Rows from block 11 of the encoder of a small spectrogram autoencoder, named by matrix and row number. Each number is 128 + 32 x the weight over its row's rms, rounded and kept within 0 to 255. All counts start at 0. Numbers have three digits each.
After each channel's rows are labels from the 100 clips, of 14976, where the channel reaches its highest value: "top examples" is what is common among them; "lies over" is the class under the peak. Only what is clearly more common there than usual is listed. The data: short made-up English sentences, spoken by a formant synthesiser in many voices. In brackets: how many of the 100, against the usual share in percent.
# conv: pointwise conv (encoder.blocks.11.conv.weight, 192x96x1x1), inputs 0-95

conv.85:246135118143134166092129129117094154185132073089132141113129122160214117100106095146154122084144132110088124130141098102139133115147144081150147176112086080125160061209118149085140140151144129126114093124106131071080126199140118122143116138159152124116065110109074120089102103108105145105
top examples: /s/ (80 vs 52.5); clipping (30 vs 8.2)
lies over: /s/ (25 vs 2.2)

conv.12:160148105145109150076128133088140082135119135082121131178150126085000133126134121138106133152124159162137158082127155104115128136115157134143139155093118132108105171144126128148152154123131170123103098144107119149145167129130141134124030144104158216094130088101120152231110131127114163115
top examples: voice: child-like voice (62 vs 24.7); clipping (29 vs 8.2)
lies over: /i/ (26 vs 3.3)

conv.5:058178133183140123124094134111108055106139103119105133129067121126123134105134145090132080130123105101084071117133125149124101102120128096086124162085135108110065056191090105126166173111138077138142114085116108132098116226125101149162133114144110104086024128116128126141114094111106107153
top examples: voice: child-like voice (93 vs 24.7)
lies over: /ɛ/ (25 vs 2.4)

conv.139:190164089108116097129124105173121196144157129103136113095136104170148132173169129103117111065152086109113132145195112139200155124196091128138183122149105046128120097172112149041141098111139121158113141133135100125077176151115149132198120123138151092097092155079149152114125077123123126111
top examples: voice: deep voice (74 vs 24.6); clipping (59 vs 8.2)
lies over: /i/ (29 vs 3.3)

conv.97:212104119140102132108153117147149173141134109090135198126162094137172085153120104140089066110078112080099171075126129145149133098194138123161090094103081095107165133084147119130087138140131094123125142197111120116070180175117174100078130116123090120136188143106130087112159105097074139101
top examples: /s/ (79 vs 52.5); clipping (52 vs 8.2); mains hum (27 vs 10.2)
lies over: /s/ (31 vs 2.2)

conv.6:098134097103130130143110082062124115075122078141114172078110083157165132138166089128136092104127143163073071094124126107143122119137125089120134088134190088149138172106136080175144184086149118087170140129111129128217075053078095117118134144122123127134122183101141120083124099081096111176
top examples: mains hum (91 vs 10.2)
lies over: silence (85 vs 51.9)

conv.84:100151156188144109091119176169143149143185181147165123113166152115143080201161121078143103126090077128200163092136153129136104099149102130096161074124123141121095108163164139150190101141130097066119178103085107177111215138076106106124129142127089081131125122091144115129090138110095144115
top examples: /s/ (81 vs 52.5); clipping (72 vs 8.2)
lies over: /s/ (44 vs 2.2)

conv.44:094124122131152139103116137146072142137139092080137104166135147125110120131122065112138081105108121101179108121122108140164121138137104116143127117146161074098140175143228177114187107138122174012142139053029145140153115076144084136098130158160146129141120110132106129084104155130123156147
top examples: mains hum (51 vs 10.2); "her" (43 vs 14.3)
lies over: /ɝ/ (44 vs 2.4)

conv.146:217134101078146109091103129164184092103081116115106107128094169121136089120117124169129108085104152105098237113108133122115112084098104112132144107100074139055123069124118137095140109105115139157108099211124135100086144151124121131097167109176097102153125080163124126111150111123137160055
top examples: clipping (66 vs 8.2)
lies over: /s/ (44 vs 2.2)

conv.96:152143151132112124090134187138137133113146119216128092143206129093135095152129115181135127124132103181159214125137116143140145103101106144128255119125126090100115104135110124157129136114119150130121162112212134138131131112137113099121130132137104099116098103089128110129193124136135125113
top examples: clipping (58 vs 8.2); voice: deep voice (56 vs 24.6)
lies over: /ɛ/ (27 vs 2.4)

conv.118:002124164165129145099125119124103030055121129143091131146108108121188112096149123121208120115117100115108129106075180122114131134119094083101111068133131104141148143059127144167113129096125087105108141136088120125174149131145135103131127159188095077124171129191113128134153121134115112124
top examples: /s/ (81 vs 52.5)
lies over: /s/ (33 vs 2.2)

conv.172:213123136244077111153102138135122074158109128111153136104136110131146140075163125145132100117105080116088169094072088124127110128092104114137086151120108156119141066071134152132049101107132171159107143142127112073104138172094139160114164160146120178148098099100126082121115114109126149063
top examples: /s/ (81 vs 52.5); clipping (59 vs 8.2)
lies over: /s/ (56 vs 2.2)

conv.90:081126139171141160110113084138106092144092080094207182147091131144037138105150115097173131131110086060144090090124102149152132175139100072093056121152179146131126136115127146142093134144141104115134114180061082160104127125100112129106140129141156164089099172087111162196118154140117135151
top examples: mains hum (89 vs 10.2)
lies over: silence (88 vs 51.9)

conv.69:130146097114089099126116144073155038161144000155140118165149133120124140128100106125119095098133107159099125135121099120141078154035126137146167141129130099126117155111138129105096097105085155093078119118098108097086084128101097135090097135126126112121181102123120137123104156113136106106
top examples: /ɝ/ (75 vs 49.4); clipping (37 vs 8.2)
lies over: /ɝ/ (26 vs 2.4)

conv.188:096102085117148133085156085084125133150155153106149144123076130144137211121119166111106104122115113101134081068122167149145130173129138051169089091176209138235114172107137129115121159136131132104135118220097109170119141101110126160146128115128125139138164180103143194113121138113124154127
top examples: mains hum (100 vs 10.2); clipping (28 vs 8.2)
lies over: silence (100 vs 51.9)

conv.161:121128123162098110124063149122154098103068161152140158160136142130094092185155173090199114085110082148132109171112150098101092149125138112094121140159137209119100065195100120122087118091099125083149095102108104154104115128117080158159154117152118121101047145084169088081081134120164153119
top examples: reverberation (58 vs 26)
lies over: /s/ (40 vs 2.2)

conv.159:138122117144096156134119128168124109136117157096157183119129181126095150133119120098194108100117109111085149088082069083104111136154140109134125130085104113087150147091121070128112109145145167093107114213099154116103118147103090147100130143119090154091127024135065145136122096117119150008
top examples: mains hum (99 vs 10.2)
lies over: silence (100 vs 51.9)

conv.75:102107175156111139099099140098143015069143080125193119111118103156108097114150078120156112098105096117070152149121168114140114124096104100153117094074135189156137160076126127144092158136112088140125164134087122098101097167148117108146066172148157177114135215178111137129141140118134123171
top examples: mains hum (92 vs 10.2)
lies over: silence (92 vs 51.9)

conv.10:108117149100180085084134131162037213138128157148118104190105158233101097125175160134137149132135141163120092146106112134138121096191151099073135119125103096140153100184138188173154126147132130088107125116097145143102134126079102101114188156174140064136117118100160129098112139110130126128
top examples: mains hum (93 vs 10.2); clipping (29 vs 8.2)
lies over: silence (83 vs 51.9)

conv.157:050114153104131154160110107099126118115123213127108119139140088107117122175097131120142145158091111231153135131065151106082096123160177141116123098104168167149108205083131118164119138134105082053113149135111164132167118073117130102083125135130113102151207142120163149093123150116124075128
top examples: /s/ (79 vs 52.5); reverberation (73 vs 26); "this" (37 vs 14.6)
lies over: /s/ (31 vs 2.2)

conv.125:186129136116167170093119130129127128164093070128140105090134135133116144132047076136067084097144104113102118126134067075132101107101212098159145158088148141180096114215123102102149108110144121097112102109122164076125108164097056111080167124148134149140108156137094115141121091081090098147
top examples: /s/ (88 vs 52.5)
lies over: /ɪ/ (28 vs 2.5)

conv.52:061120080125165105151151095098113108088132108125146117090115129160138120171168159101074135103114160107163088136106142120175111125109093118102137087152173130200074176123126135130128173115093125066165116101139122144153130143123109106128071118156166108104118224204148139140101158100118101225
top examples: mains hum (100 vs 10.2); clipping (26 vs 8.2)
lies over: silence (99 vs 51.9)

conv.59:140113119210142064139146104159123222154131203105127114116135123131126132255197113115159121157143139168139134126063148110141105121209153112129105120088121104123108182176106152114115165139130168116137124136097112145148152087119091091116095121115103142154149121151139162091121114115132125095
top examples: /s/ (94 vs 52.5); clipping (54 vs 8.2); "this" (35 vs 14.6)
lies over: /s/ (82 vs 2.2)

conv.72:025135142150156135078134118132137125129104173106142106168129124124144144162142103116137140136103165169227062129112147170109152161143153122109146056175156123150114165116143134158183159130097130078136145152018161146169135094139136128074093144126157114135142166113132147104099179095107155154
top examples: mains hum (79 vs 10.2); clipping (40 vs 8.2)
lies over: silence (78 vs 51.9)

conv.111:123091156097135199054163111140112140191141153100174154184143098142106073069141091128108078122095112126194101131126086144043190127134150128129134109144124111059185149087153175177106133133142143128121153126096202141129108121107134108101091093128117155133125096157110135147120176103122104082
top examples: mains hum (92 vs 10.2); clipping (31 vs 8.2)
lies over: silence (86 vs 51.9)

conv.169:160112130132112111072115121143143112109115134108120158119125124121178117159148115187158110068131120118067255130141109130127114091117090109126159138087098121081122100117117135109073134073115122147119123149175111092079107125085139100103152130156125099136052094134074130104151092099084134080
top examples: voice: deep voice (62 vs 24.6); clipping (52 vs 8.2)
lies over: /i/ (26 vs 3.3)

conv.103:132130151153134126066144151119106110126126122187115139103204135087147106139146101188116138113120109177106202155134150139144112062149097187108255114099104114045135112133101097170149136126126113131096141118193161139124121134119112053124146117151113129133090105132110110141204110152125111123
top examples: voice: deep voice (56 vs 24.6); clipping (51 vs 8.2)
lies over: /ɛ/ (29 vs 2.4)

conv.70:168125139171117113088143132134109129094125126175147133112215158107127104129157100169140150115104111199106185144111127124122100079114089143112230124126085146057138092142099104187139116145119140152116154132207158151122128133120090048139143126133100133127088091128147111131228105162113129117
top examples: voice: deep voice (55 vs 24.6); clipping (52 vs 8.2)
lies over: /ɛ/ (25 vs 2.4)